From a checkpoint of a small masked image model.
Model: 5.52M parameters, 64-pixel images, arch convnext_v2, norm rmsnorm, activation relu, moe top_k, num experts 4, patch size [8, 8], layers 12.
Training: adamw at rate 0.0013, 19100 steps, batches of 64.
Data: trained on larger renderings of crowded toy scenes, 90422 training examples, 13.5 epochs.
Rows from block 5 of a small masked image model, named by matrix and row number. Rows with one number within an expert belong to one neuron, the router's apart. Each number is 200 + 30 x the weight over its row's rms, rounded and kept within 0 to 999. All counts start at 0. After the name is the row's rms in percent of the matrix's.
Before each expert's rows are labels from the 100 images, of 14976, where the router gives the expert most weight on average: "strongest on" is what is common among them. Only what is clearly more common there than usual is listed. The data: larger renderings of crowded toy scenes. In brackets: how many of the 100, against the usual share in percent.
# router: router (model.blocks.5.mlp.router.weight, 4x192), inputs 0-63
# up: expert up (model.blocks.5.mlp.up, 4x384x192), inputs 0-63
# down: expert down (model.blocks.5.mlp.down, 4x192x384, transposed), outputs 0-63

# expert 1
strongest on: count: six (83 vs 20); light from behind the scene (62 vs 25.4); umbrella (33 vs 12.4)
router.1,113,218,175,183,250,197,207,199,222,208,196,193,197,217,194,195,214,208,252,191,202,200,205,194,149,208,174,213,210,234,206,175,185,221,210,247,283,172,222,204,180,209,121,198,201,205,234,204,213,231,173,181,195,193,150,147,216,213,191,190,181,229,208,246,184
up.0,107,209,208,254,199,205,189,227,187,191,203,215,201,173,214,213,186,216,131,197,200,228,190,244,198,182,232,209,151,148,209,195,219,219,211,132,192,182,186,189,282,203,189,214,218,213,233,241,195,204,181,198,262,180,245,174,204,170,185,222,221,209,141,180,203
down.0,097,116,218,187,137,150,199,183,209,160,238,206,225,193,217,158,224,153,197,186,178,187,196,193,173,210,173,209,140,232,191,211,205,170,189,170,288,186,214,188,256,203,151,192,216,175,200,203,217,240,195,222,215,212,175,126,242,179,246,153,166,221,155,191,197
up.1,111,175,236,230,151,224,181,243,176,202,189,193,152,163,248,151,245,182,163,153,221,180,163,208,227,181,234,207,239,227,209,199,205,222,130,212,221,210,132,189,232,227,188,185,182,229,200,164,225,171,224,188,141,154,216,170,242,208,233,232,181,177,153,191,205
down.1,104,230,202,202,153,338,205,192,210,182,236,210,227,192,165,185,196,248,191,230,200,191,201,218,184,199,189,224,198,227,181,229,179,168,165,210,251,164,177,190,175,180,182,198,169,216,188,169,190,210,192,204,158,190,197,222,260,182,201,243,241,214,232,212,242
up.2,111,182,246,161,171,186,158,163,242,177,226,220,219,149,248,207,210,226,159,195,208,200,190,201,201,197,204,247,226,223,142,218,240,188,202,225,192,238,227,218,192,197,219,161,251,172,217,216,216,134,229,212,260,221,175,215,216,177,229,238,227,176,181,141,217
down.2,108,195,222,243,190,201,233,208,190,196,176,193,171,236,154,211,181,199,239,173,160,182,218,155,200,196,170,161,222,213,152,227,261,207,227,183,198,194,226,219,165,124,231,248,222,203,181,193,215,188,172,196,214,180,159,181,181,178,197,187,195,204,194,184,170
up.3,101,189,183,188,195,178,232,182,227,199,231,172,203,177,214,219,199,160,186,182,203,226,237,232,203,230,218,166,215,226,195,162,195,209,174,218,209,196,199,176,183,284,223,231,200,217,231,185,293,138,175,189,219,198,211,249,186,179,211,137,222,186,206,185,264
down.3,102,236,172,188,188,200,192,220,176,188,195,220,240,186,203,217,187,198,223,212,212,172,207,188,193,249,187,193,220,206,190,188,163,261,190,205,195,190,209,206,114,193,228,169,189,184,167,204,174,222,216,197,189,212,197,228,159,169,201,144,160,196,198,165,180
up.4,109,223,166,211,180,227,213,208,228,235,240,157,253,190,237,191,217,185,176,218,250,185,161,234,226,166,230,168,195,186,247,239,232,157,158,181,160,257,166,258,213,223,194,205,171,206,176,148,198,145,209,210,159,231,193,202,201,214,258,194,196,152,175,153,209
down.4,104,166,205,220,144,287,195,225,194,165,193,201,255,186,158,175,190,207,209,202,178,169,195,188,196,208,197,226,173,218,186,212,234,236,222,132,177,198,170,219,238,236,123,203,227,211,234,193,211,198,201,180,254,192,157,166,220,229,209,273,190,199,208,216,183
up.5,092,186,225,206,168,229,212,225,192,166,172,166,213,238,241,187,204,226,193,198,172,236,163,192,210,256,154,159,175,162,242,252,185,139,157,168,153,217,205,177,178,211,185,182,198,177,190,159,170,158,211,183,247,189,189,225,224,203,193,186,189,150,221,158,194
down.5,083,170,207,169,157,236,199,197,229,193,239,223,235,156,220,200,190,128,215,212,216,210,200,212,214,224,192,256,130,247,210,218,210,206,200,201,194,199,198,203,258,250,108,181,179,205,199,189,189,196,208,194,348,208,159,196,211,245,213,179,143,207,195,213,189
up.6,104,106,208,254,165,177,144,196,228,240,225,234,216,199,213,165,188,245,180,233,203,217,117,188,215,212,191,221,189,228,218,157,156,252,185,232,193,194,236,255,222,163,207,209,189,235,157,172,161,194,235,167,219,234,223,170,178,152,218,242,217,201,160,209,189
down.6,102,200,215,132,160,216,198,211,205,207,167,186,192,190,208,119,164,211,229,139,171,209,189,169,187,175,172,210,205,219,177,192,228,232,227,196,250,214,209,191,154,186,189,220,195,241,172,181,253,183,155,228,178,183,168,267,231,225,218,174,183,183,237,241,212
up.7,112,101,186,249,226,201,212,189,183,226,178,195,167,198,187,238,157,192,217,208,254,223,225,199,202,210,206,190,154,170,233,192,180,243,211,220,186,246,222,195,186,238,211,182,240,193,207,236,229,206,217,192,220,238,260,167,194,249,180,150,200,235,216,155,190
down.7,108,235,203,187,242,167,172,191,185,273,128,212,207,195,137,197,207,207,234,184,169,190,178,188,214,254,150,114,145,159,198,203,163,122,203,229,243,231,296,194,211,227,246,208,200,200,195,204,199,185,176,277,186,203,250,229,182,183,201,167,228,207,227,174,209
up.8,078,145,175,234,195,139,226,191,173,186,183,181,217,185,133,218,219,201,220,185,193,230,242,229,193,202,221,245,191,150,213,187,183,223,192,146,148,261,188,222,195,212,186,176,181,177,214,211,218,242,197,227,189,191,253,221,160,262,201,235,215,230,208,207,189
down.8,078,284,204,195,180,188,186,222,194,190,229,203,148,188,228,234,204,247,257,248,179,194,187,220,209,172,218,158,257,205,245,183,199,179,218,260,172,188,194,209,145,194,168,193,184,200,154,167,202,223,191,185,162,202,235,202,152,235,188,161,239,234,217,168,158
up.9,120,155,211,272,158,228,209,190,214,185,203,211,188,188,217,205,187,249,213,218,204,192,184,224,247,234,176,183,197,147,194,220,210,240,191,201,171,255,214,213,186,177,301,184,204,250,182,213,190,180,239,181,181,215,213,211,197,200,191,178,214,146,200,155,202
down.9,172,233,204,98,154,199,228,198,193,210,178,197,199,222,173,105,209,189,177,209,211,189,224,242,207,195,187,273,158,216,201,185,180,227,198,192,227,174,173,175,210,215,195,204,163,211,181,196,218,236,215,175,261,228,156,229,198,221,209,211,222,178,183,201,189
up.10,088,230,199,157,208,257,159,247,241,183,210,218,199,214,217,158,204,228,202,299,189,251,232,200,199,174,204,249,155,247,191,194,209,232,161,173,194,210,222,206,242,190,210,121,179,152,167,188,237,233,220,187,185,152,179,248,167,214,150,227,191,214,196,239,222
down.10,091,179,217,234,226,252,253,201,199,175,217,185,209,208,181,160,212,221,188,88,200,203,198,196,180,220,254,170,188,254,204,192,164,190,198,218,214,197,221,210,138,208,151,222,216,172,201,217,187,207,195,212,153,205,259,170,155,250,247,279,249,163,207,190,186
up.11,102,200,183,177,201,221,200,224,215,205,246,186,181,221,185,196,231,207,187,210,161,181,168,182,228,169,199,243,156,178,192,239,228,178,207,203,201,181,170,237,208,219,222,225,137,201,189,186,238,123,176,249,208,204,180,188,143,173,174,158,184,156,186,255,186
down.11,096,196,202,200,191,188,237,223,226,226,253,204,186,176,261,213,192,208,233,186,179,206,213,179,183,226,185,161,207,180,221,204,224,212,193,179,242,192,185,186,191,227,219,188,121,197,235,195,190,155,195,177,241,197,202,187,173,238,206,224,261,206,242,204,182

# expert 0
strongest on: count: two (92 vs 19.7)
router.0,099,219,229,181,228,182,180,216,202,193,241,241,166,174,259,231,152,235,207,245,215,207,184,222,219,231,216,208,191,206,165,219,212,224,185,192,191,252,179,216,234,210,183,238,174,183,224,227,206,141,229,174,155,217,225,310,225,215,202,194,221,206,199,170,176
up.0,074,205,249,156,232,217,178,174,218,175,202,177,180,72,232,188,177,204,179,150,231,180,248,229,196,209,213,208,254,177,203,271,249,180,161,216,175,188,190,177,174,183,208,217,155,187,224,231,189,132,199,184,210,225,181,201,197,208,192,182,183,192,178,89,153
down.0,069,159,168,129,211,194,189,162,206,176,175,188,196,171,176,221,207,185,215,179,173,205,179,220,236,178,170,259,203,259,275,165,153,214,188,226,192,206,198,244,145,178,172,174,224,210,188,207,187,214,191,254,199,214,210,161,190,145,208,162,152,208,214,136,197
up.1,081,174,212,188,174,201,171,222,189,154,175,188,197,198,195,200,231,201,233,207,210,180,215,153,207,207,212,209,200,258,145,176,199,196,163,208,173,175,156,215,191,146,171,219,188,248,250,195,181,215,206,107,219,163,207,216,142,261,154,181,216,215,202,283,196
down.1,088,199,231,208,199,221,199,198,200,215,208,186,208,263,241,240,227,226,239,159,255,194,248,172,149,190,185,203,214,176,162,199,259,184,219,161,177,174,201,199,167,224,242,248,215,227,229,206,188,210,227,174,265,180,206,223,233,226,174,183,210,204,187,224,218
up.2,098,222,191,224,208,224,158,238,218,168,219,171,191,238,180,239,244,256,157,177,218,157,186,256,238,238,224,226,244,181,209,213,194,247,220,188,199,176,215,225,231,214,203,213,165,154,179,141,210,235,238,190,209,186,171,258,175,223,220,201,270,156,187,187,198
down.2,089,215,191,219,206,174,230,161,217,236,250,171,203,224,240,265,198,184,229,131,239,133,212,204,172,210,199,178,199,194,192,205,222,221,239,210,221,201,248,200,169,175,202,236,257,188,189,215,174,214,209,161,147,211,193,242,199,187,257,213,200,183,186,226,179
up.3,109,158,218,227,216,245,164,236,201,186,217,231,184,164,199,172,180,220,152,254,239,245,215,163,240,209,209,200,203,203,218,184,193,198,148,233,170,198,206,176,286,214,190,144,176,226,182,186,188,205,251,193,181,200,241,216,156,199,191,174,183,184,158,208,200
down.3,110,220,196,157,188,173,179,158,227,203,193,221,231,216,221,169,219,196,191,269,180,191,201,197,208,198,206,226,121,265,160,180,177,164,179,197,234,220,250,228,201,223,171,207,161,190,128,163,221,215,186,261,99,199,259,216,165,225,205,253,215,189,188,205,210
up.4,095,205,218,215,171,236,201,213,247,197,211,176,141,213,196,174,168,203,214,234,234,227,253,185,234,165,217,222,206,177,177,197,235,141,256,223,264,186,198,157,199,279,180,167,165,198,231,203,198,222,156,210,214,195,227,125,210,133,189,213,271,189,154,226,225
down.4,103,172,199,183,212,234,174,227,184,208,179,171,175,208,210,229,223,160,210,191,147,218,213,192,242,218,188,207,170,245,186,210,226,178,231,219,203,206,198,222,120,226,240,197,166,217,234,219,207,200,210,199,169,214,205,176,236,185,161,187,254,219,205,190,172
up.5,096,165,217,212,210,215,175,196,233,172,247,226,202,204,198,191,181,252,174,216,207,195,176,174,228,203,234,219,164,218,230,159,202,228,212,214,190,191,211,192,228,203,239,192,216,220,213,187,200,189,240,229,149,192,225,243,176,239,223,194,276,208,206,220,195
down.5,100,227,179,179,183,146,220,220,172,225,164,197,221,205,199,207,197,186,218,249,207,187,205,233,202,218,227,225,155,171,214,209,183,246,169,241,258,228,205,207,228,187,185,185,188,231,248,195,210,235,176,212,182,213,212,254,220,199,189,211,280,210,225,218,229
up.6,107,204,135,179,200,201,212,228,196,218,208,206,155,198,181,177,155,175,207,196,225,258,219,176,188,213,206,173,174,207,153,189,140,157,177,168,194,185,181,208,198,228,203,205,166,185,238,163,191,216,172,245,194,187,181,143,146,248,189,184,223,203,171,231,179
down.6,105,200,188,168,216,226,272,202,149,223,178,178,221,206,222,231,225,177,180,218,171,216,192,241,228,206,197,192,199,188,193,189,213,233,205,214,230,211,189,230,151,195,167,186,203,192,217,225,163,246,204,169,243,222,237,197,227,183,207,336,227,183,220,192,188
up.7,079,200,211,162,221,184,191,178,225,213,198,129,177,183,230,192,235,191,210,162,194,166,268,189,218,196,187,188,187,189,194,245,178,231,164,193,182,189,180,241,230,188,187,188,198,200,194,202,187,180,151,235,198,181,161,238,243,225,202,197,227,188,234,182,201
down.7,088,147,189,157,214,200,211,235,187,230,217,154,172,217,189,183,201,195,201,159,177,190,179,160,198,207,192,237,198,311,200,171,220,190,256,231,186,182,177,208,181,232,263,228,200,224,225,167,190,179,176,256,202,179,203,188,180,176,214,170,205,167,190,199,217
up.8,113,160,192,233,214,143,187,229,208,215,237,193,226,210,149,139,236,196,156,223,214,227,206,205,216,208,191,197,158,258,187,167,177,183,210,169,177,201,165,220,277,209,216,239,203,147,246,212,242,174,192,226,179,195,199,208,194,205,204,156,299,208,208,209,206
down.8,112,211,186,198,234,254,198,199,202,230,172,196,227,217,178,204,217,206,239,175,231,197,212,219,182,236,220,224,100,173,151,198,238,198,216,199,210,171,213,257,208,154,184,221,234,277,252,219,200,238,244,225,168,229,143,245,164,217,188,199,197,165,211,211,228
up.9,080,212,217,230,210,174,206,163,205,176,212,229,189,166,153,133,193,230,175,273,190,151,211,221,186,165,206,221,195,205,223,152,226,151,190,263,255,202,222,210,238,251,214,121,230,198,179,150,234,204,242,217,203,177,213,211,235,221,234,229,171,211,204,205,213
down.9,079,178,177,205,161,214,206,216,136,176,234,197,218,180,211,196,208,223,184,229,171,180,193,212,280,174,198,229,186,138,219,212,166,248,198,207,264,243,144,191,213,221,186,161,193,212,301,207,192,223,210,203,235,184,180,194,220,207,210,190,210,197,202,206,196
up.10,098,209,123,242,205,231,116,211,265,177,210,196,216,226,181,213,186,186,219,196,200,180,209,229,218,194,211,221,160,209,182,170,211,211,148,232,207,247,171,204,193,216,220,180,215,267,230,168,207,191,222,180,211,196,161,194,197,197,211,221,248,160,184,202,259
down.10,095,217,203,211,196,121,148,178,188,164,251,203,206,242,185,200,211,251,202,270,215,199,226,197,175,170,216,170,178,200,249,214,170,227,188,210,212,198,216,186,182,262,149,187,169,202,219,175,244,189,221,187,129,189,210,180,226,240,187,203,266,216,198,173,190
up.11,089,222,193,203,162,246,234,205,254,210,212,182,203,218,175,246,234,213,200,152,215,187,213,206,267,195,218,206,201,159,247,191,202,191,164,230,232,205,220,202,211,189,236,247,176,227,222,202,208,219,169,255,244,162,215,138,176,185,232,210,196,174,183,194,193
down.11,090,248,209,204,171,272,245,188,213,206,151,190,190,234,200,226,158,225,201,182,212,203,200,146,149,233,210,167,251,194,184,214,196,181,249,175,188,215,222,216,150,261,262,235,214,211,159,185,212,253,253,207,183,169,184,214,177,227,200,191,208,175,203,244,203

# expert 2
strongest on: count: two (50 vs 19.7)
router.2,104,200,216,216,194,202,159,217,203,182,232,186,180,180,180,186,220,228,144,227,209,232,137,238,186,209,259,143,159,201,201,194,184,207,227,152,110,258,182,205,244,193,243,186,204,195,161,188,213,244,194,214,204,176,236,184,237,206,237,201,232,190,197,220,197
up.0,118,222,206,172,166,183,181,159,226,190,206,206,217,200,208,165,251,185,192,198,201,152,184,184,201,224,232,257,227,251,202,231,258,228,163,223,227,203,183,231,203,194,166,243,209,188,131,197,236,207,195,165,202,234,142,250,229,207,224,232,218,200,181,178,219
down.0,124,218,216,166,214,179,183,187,185,217,160,190,216,203,169,291,202,169,229,183,190,172,197,203,240,154,192,183,227,175,211,205,218,190,206,175,188,209,168,203,183,174,178,197,106,197,197,204,203,201,208,215,236,202,141,168,209,185,208,257,232,218,220,189,179
up.1,106,210,206,176,188,189,173,216,230,266,204,214,208,221,196,184,150,214,196,278,179,196,197,205,209,162,243,194,190,203,192,203,181,201,176,212,198,247,182,229,312,215,178,174,191,167,225,197,203,197,172,204,161,180,198,172,190,195,259,183,215,185,189,185,196
down.1,121,184,215,233,179,198,202,212,229,176,125,199,218,204,161,201,269,216,187,289,184,217,217,181,207,211,202,215,286,164,170,199,205,221,191,222,208,172,225,237,138,208,235,207,194,209,163,185,216,220,210,203,94,189,203,205,170,199,204,176,228,189,186,206,197
up.2,102,217,180,209,204,193,231,214,214,186,234,222,193,210,169,165,141,205,233,122,200,170,249,191,214,226,191,209,197,206,189,184,238,172,193,221,216,234,164,255,191,203,242,210,240,167,225,235,221,183,193,214,229,195,187,179,229,199,197,195,172,210,163,169,210
down.2,100,176,197,204,220,190,184,178,199,191,262,196,168,251,253,222,216,273,222,222,230,215,202,185,157,165,192,171,191,199,239,203,237,190,206,197,211,200,142,216,250,205,188,209,244,191,214,239,223,207,188,159,280,189,220,185,211,215,178,240,203,189,168,207,210
up.3,088,176,153,245,204,219,170,199,189,241,179,196,178,164,221,243,203,168,176,232,221,160,169,251,213,224,254,233,212,210,175,192,253,155,203,211,228,230,209,249,201,208,194,193,227,228,217,264,138,247,217,209,233,157,233,201,164,190,178,227,229,228,159,185,187
down.3,089,264,203,188,134,287,234,199,187,161,191,219,211,182,154,230,190,207,186,269,221,216,190,240,208,198,209,281,326,151,153,213,165,172,211,173,211,194,204,159,139,197,188,173,192,214,264,210,209,220,229,175,287,185,124,170,199,198,221,249,199,215,222,192,207
up.4,104,195,253,230,166,219,184,217,229,203,209,189,235,222,222,162,172,207,186,164,259,207,199,135,208,205,227,242,208,215,182,221,205,219,170,205,263,150,162,204,208,154,205,231,199,258,113,189,220,239,243,214,177,169,164,187,226,205,216,228,249,219,177,236,208
down.4,105,224,201,175,208,262,197,226,194,229,245,156,225,198,208,184,190,227,207,189,193,207,158,169,203,166,219,166,217,239,230,205,237,208,226,225,227,258,159,217,229,146,208,233,181,195,134,197,203,256,128,234,167,162,198,221,179,194,198,221,207,188,205,208,211
up.5,094,201,174,194,188,133,172,183,252,179,254,167,228,205,237,171,178,215,200,213,228,192,170,235,207,194,188,221,211,232,198,194,186,213,156,156,202,130,195,217,222,199,189,210,146,179,223,215,177,180,183,164,202,177,183,236,202,178,234,187,216,170,153,202,193
down.5,105,241,173,190,229,244,244,215,193,234,195,184,235,202,203,229,205,211,220,191,176,186,186,232,222,197,238,221,137,223,168,190,230,235,216,178,216,239,241,205,262,198,275,208,209,264,267,232,169,207,187,212,226,205,197,254,214,205,152,208,184,187,187,191,193
up.6,086,206,161,154,191,206,186,186,255,225,233,163,204,181,241,222,185,231,192,189,189,219,242,182,230,181,181,209,207,154,205,207,203,196,183,193,221,159,218,255,188,152,199,217,186,175,213,190,201,149,182,238,217,165,182,250,198,202,229,182,210,152,173,180,177
down.6,092,208,178,243,199,225,209,196,222,220,145,152,188,183,171,180,253,204,209,127,185,182,184,193,186,189,177,222,151,243,240,194,231,197,219,223,192,236,175,261,138,213,255,216,181,194,221,214,185,222,188,255,147,191,213,230,179,211,217,145,220,168,215,185,195
up.7,126,239,145,180,172,226,160,191,214,215,196,189,230,180,230,262,183,218,255,171,183,212,217,176,198,211,175,201,201,244,223,221,210,268,158,226,225,188,221,222,185,185,168,198,208,168,133,181,201,122,204,176,138,211,154,197,175,149,208,197,209,198,221,198,234
down.7,128,238,208,158,176,219,171,187,185,228,236,210,187,202,162,166,222,190,190,173,214,183,205,215,218,184,197,191,177,176,219,208,236,224,209,178,171,194,201,194,219,198,133,197,211,223,206,216,195,232,211,193,275,217,145,219,187,234,196,202,276,184,214,209,191
up.8,110,227,187,176,184,222,143,151,210,156,244,167,204,211,138,231,190,246,256,215,242,208,226,176,208,199,203,175,213,203,217,218,166,243,192,170,205,213,235,187,202,135,216,162,208,162,297,312,208,182,240,179,169,195,213,222,224,213,205,188,210,246,199,210,181
down.8,104,212,188,147,208,244,195,159,239,201,223,174,167,211,176,186,196,200,184,179,267,187,213,220,176,219,225,251,223,195,216,176,202,210,165,183,189,192,195,211,221,191,249,192,173,221,230,247,226,158,181,191,260,236,213,225,155,204,221,195,230,145,148,180,227
up.9,105,254,177,171,199,234,170,193,223,188,251,149,227,191,217,244,216,258,212,170,245,209,210,151,220,238,237,216,220,234,219,213,197,176,206,226,197,178,226,210,223,173,209,272,210,237,241,237,193,137,231,173,210,176,222,260,170,191,203,167,187,184,215,187,171
down.9,101,222,181,228,204,251,203,179,213,243,219,166,160,191,206,191,241,187,211,111,244,160,186,222,161,154,193,235,232,174,279,213,211,198,216,226,174,231,137,247,232,168,161,218,222,201,252,218,179,226,192,192,159,224,203,184,189,182,230,166,269,168,183,207,204
up.10,093,231,174,197,178,170,222,198,240,228,232,149,218,203,209,194,182,202,176,192,200,198,242,233,230,195,240,206,212,178,240,209,188,246,200,209,213,162,177,218,268,206,193,271,215,163,185,246,187,171,130,209,226,173,201,185,184,194,222,178,221,208,182,196,196
down.10,105,185,202,200,164,221,244,232,262,226,164,182,213,198,181,230,242,211,250,170,238,209,225,215,166,195,215,205,221,116,195,199,213,226,207,216,223,217,168,223,162,197,163,207,214,226,154,167,225,239,239,222,170,206,215,229,164,181,194,159,175,197,199,220,218
up.11,105,184,232,219,213,205,260,167,246,200,248,157,186,182,177,234,108,206,211,186,158,165,237,225,208,232,192,196,206,209,190,209,202,240,206,233,309,163,226,215,165,276,207,197,204,141,197,270,207,163,205,203,192,174,160,191,168,162,225,196,244,214,163,172,205
down.11,100,167,198,178,245,179,181,193,160,206,160,173,193,228,193,200,258,196,198,145,150,177,204,184,214,192,198,178,231,283,232,176,184,232,219,205,176,196,201,255,205,181,274,226,274,201,162,221,204,209,166,224,71,188,238,167,233,206,188,163,175,187,181,180,189

# expert 3
strongest on: count: two (84 vs 19.7)
router.3,082,145,157,211,187,204,189,219,209,198,183,194,191,228,126,243,200,191,268,203,209,177,197,204,227,199,199,221,196,176,166,199,189,194,181,259,259,187,254,204,155,198,308,172,211,202,182,203,250,189,190,192,226,209,230,236,154,213,212,232,188,173,186,238,212
up.0,104,187,206,187,206,170,182,210,182,211,183,196,290,192,227,227,204,181,202,171,210,188,221,184,193,171,201,208,262,247,207,221,208,208,185,218,157,237,200,205,196,250,220,176,227,185,231,177,255,190,205,144,194,205,165,234,174,154,192,184,279,179,210,203,293
down.0,102,210,215,237,250,199,188,203,201,190,254,215,181,201,245,236,180,215,239,205,208,206,195,165,226,236,188,181,205,196,211,242,242,193,222,171,197,238,222,221,203,158,192,207,207,207,214,189,206,201,194,227,158,192,225,147,155,206,176,121,255,230,213,185,156
up.1,119,160,187,164,119,187,184,202,225,204,161,202,187,227,280,182,178,211,204,198,178,214,165,218,215,158,227,188,170,294,202,188,221,228,211,149,127,230,191,185,215,201,201,205,159,168,223,168,227,131,189,212,163,183,211,216,251,193,182,171,213,216,185,205,212
down.1,122,212,208,207,190,225,167,188,195,196,192,200,200,197,164,201,210,195,177,165,193,199,191,204,215,213,198,217,133,182,211,197,226,201,193,191,109,236,207,223,257,278,129,199,189,208,164,202,222,197,200,195,290,189,159,134,215,202,197,119,170,183,204,219,190
up.2,094,145,205,186,183,153,171,188,211,173,179,192,197,187,231,192,215,226,180,210,268,240,195,182,247,179,217,279,177,263,211,208,294,204,207,189,193,202,167,227,274,256,171,231,137,203,167,189,204,243,185,217,221,147,196,222,218,251,183,161,218,198,193,154,181
down.2,082,236,190,178,186,232,171,168,169,222,168,240,200,237,190,160,232,172,196,180,168,235,209,236,229,162,166,255,144,240,182,183,207,228,197,183,194,172,239,227,221,247,205,196,270,161,169,229,189,167,215,152,168,235,190,142,151,217,232,162,235,190,176,202,203
up.3,099,179,154,180,132,208,175,213,184,212,225,193,221,159,216,207,220,154,214,111,200,161,247,192,221,233,215,212,253,273,206,227,269,184,201,214,209,227,203,213,206,213,232,218,263,177,249,218,287,166,180,187,223,183,209,274,206,157,213,193,248,222,162,158,247
down.3,103,192,241,188,169,224,183,218,196,192,208,176,198,222,219,223,189,207,238,235,195,199,220,182,203,141,224,169,232,208,205,209,266,216,201,187,159,236,168,200,187,140,221,227,203,206,154,216,179,254,199,187,147,185,155,168,196,218,184,165,231,212,186,209,145
up.4,102,168,219,164,207,207,274,179,235,185,177,195,212,158,233,184,265,221,181,178,268,174,228,190,201,190,192,234,130,190,183,217,226,226,197,183,201,193,230,218,200,241,209,202,189,191,204,180,128,168,228,188,246,219,141,202,199,182,199,198,194,201,201,175,183
down.4,096,196,217,184,188,174,253,195,224,212,171,206,172,224,175,289,199,213,189,262,238,194,236,209,193,263,207,196,192,201,172,209,190,147,192,246,259,193,175,168,154,229,251,179,189,237,206,206,267,233,231,182,201,219,185,218,201,183,165,218,173,230,187,230,214
up.5,092,200,201,207,201,216,154,206,233,250,234,181,223,244,238,223,204,164,198,155,197,147,174,195,214,222,227,211,185,214,155,192,208,141,204,235,191,173,188,192,186,180,213,201,137,164,174,175,331,194,194,224,234,205,240,248,208,242,236,177,190,186,178,183,200
down.5,106,221,169,208,177,211,190,182,195,187,214,196,177,169,177,213,180,173,222,140,203,169,173,230,206,115,188,178,268,157,257,199,208,195,205,196,249,247,165,164,159,163,221,211,197,163,168,186,153,202,195,193,183,218,142,154,175,222,251,191,214,193,204,185,185
up.6,093,150,192,196,195,184,245,187,172,174,168,215,267,197,209,214,188,218,192,163,225,186,158,223,190,184,200,232,175,243,206,195,173,231,183,186,218,186,177,257,190,241,224,169,189,278,194,236,210,128,230,193,221,212,159,185,158,209,184,214,230,220,208,204,206
down.6,100,259,199,162,205,271,233,202,188,200,143,213,244,175,129,149,245,164,180,193,178,205,192,241,233,166,189,252,241,192,203,198,146,224,186,178,243,231,176,203,159,205,179,193,207,207,195,188,198,281,208,182,177,215,233,324,222,181,192,194,288,215,237,202,181
up.7,100,222,243,243,223,179,268,210,257,214,243,223,217,136,193,144,221,213,198,176,196,193,195,243,174,224,219,183,143,219,184,172,200,184,196,151,212,181,170,229,177,150,172,226,254,173,222,226,201,176,176,201,215,182,166,190,222,253,230,218,281,200,192,216,219
down.7,102,191,210,211,221,221,182,162,219,207,231,167,174,233,230,130,217,226,168,212,212,223,196,198,159,182,200,255,151,226,187,203,220,191,159,172,194,182,196,185,251,144,195,214,253,203,228,220,244,235,191,211,246,226,152,159,254,195,215,239,196,183,182,200,226
up.8,108,204,182,194,204,256,153,243,217,231,203,205,196,210,199,237,212,167,178,195,186,284,175,230,221,180,209,181,234,257,207,189,216,231,202,173,150,299,182,167,250,238,162,230,193,169,240,200,215,180,242,204,87,211,186,227,242,246,195,188,184,170,186,191,172
down.8,127,226,193,186,186,160,142,176,238,215,222,182,201,225,169,182,277,252,206,180,248,206,212,192,177,196,184,166,207,150,225,197,222,206,168,152,172,181,169,215,195,189,132,179,154,219,189,245,193,224,218,177,171,207,183,193,187,218,200,202,145,175,153,202,244
up.9,090,220,167,207,156,176,195,194,245,177,254,241,185,195,229,172,222,256,170,176,257,209,232,183,190,189,252,206,230,226,203,172,216,218,164,186,253,202,203,138,229,182,127,231,202,232,240,196,210,209,190,204,220,199,187,228,237,178,193,195,234,159,130,181,198
down.9,084,206,165,159,243,203,188,202,179,231,177,150,196,205,228,226,193,201,167,172,165,234,192,194,190,214,210,234,170,254,231,183,213,214,164,273,231,192,195,244,187,221,182,193,220,218,184,210,189,220,164,240,229,194,194,179,185,179,191,175,175,132,177,189,219
up.10,084,246,237,210,161,151,176,178,212,219,214,202,230,183,222,185,217,209,166,235,231,208,203,224,257,125,213,243,218,234,197,182,228,222,184,206,189,206,148,174,220,194,204,229,174,265,267,181,194,215,154,210,211,179,192,156,185,190,226,167,221,185,188,171,195
down.10,057,134,232,178,187,242,233,164,235,218,158,209,195,211,225,160,216,160,192,184,251,210,233,227,155,232,189,210,170,160,180,196,185,162,209,165,252,188,203,109,237,148,198,195,157,193,153,197,170,173,246,190,256,240,190,188,222,209,215,231,195,212,208,217,215
up.11,101,222,170,211,198,170,192,210,196,242,192,185,205,169,188,217,152,237,196,245,207,196,180,223,203,218,185,219,228,239,243,187,209,221,179,197,164,196,226,183,261,248,173,207,146,237,181,186,146,194,199,132,174,217,181,133,183,227,214,211,216,208,202,231,225
down.11,093,261,183,112,217,145,180,247,253,216,244,190,228,152,204,215,223,180,231,198,149,217,162,168,213,270,201,212,186,256,231,184,181,244,227,243,169,177,179,221,197,221,222,179,207,190,191,164,172,188,187,237,145,173,217,223,150,251,187,233,187,189,224,187,186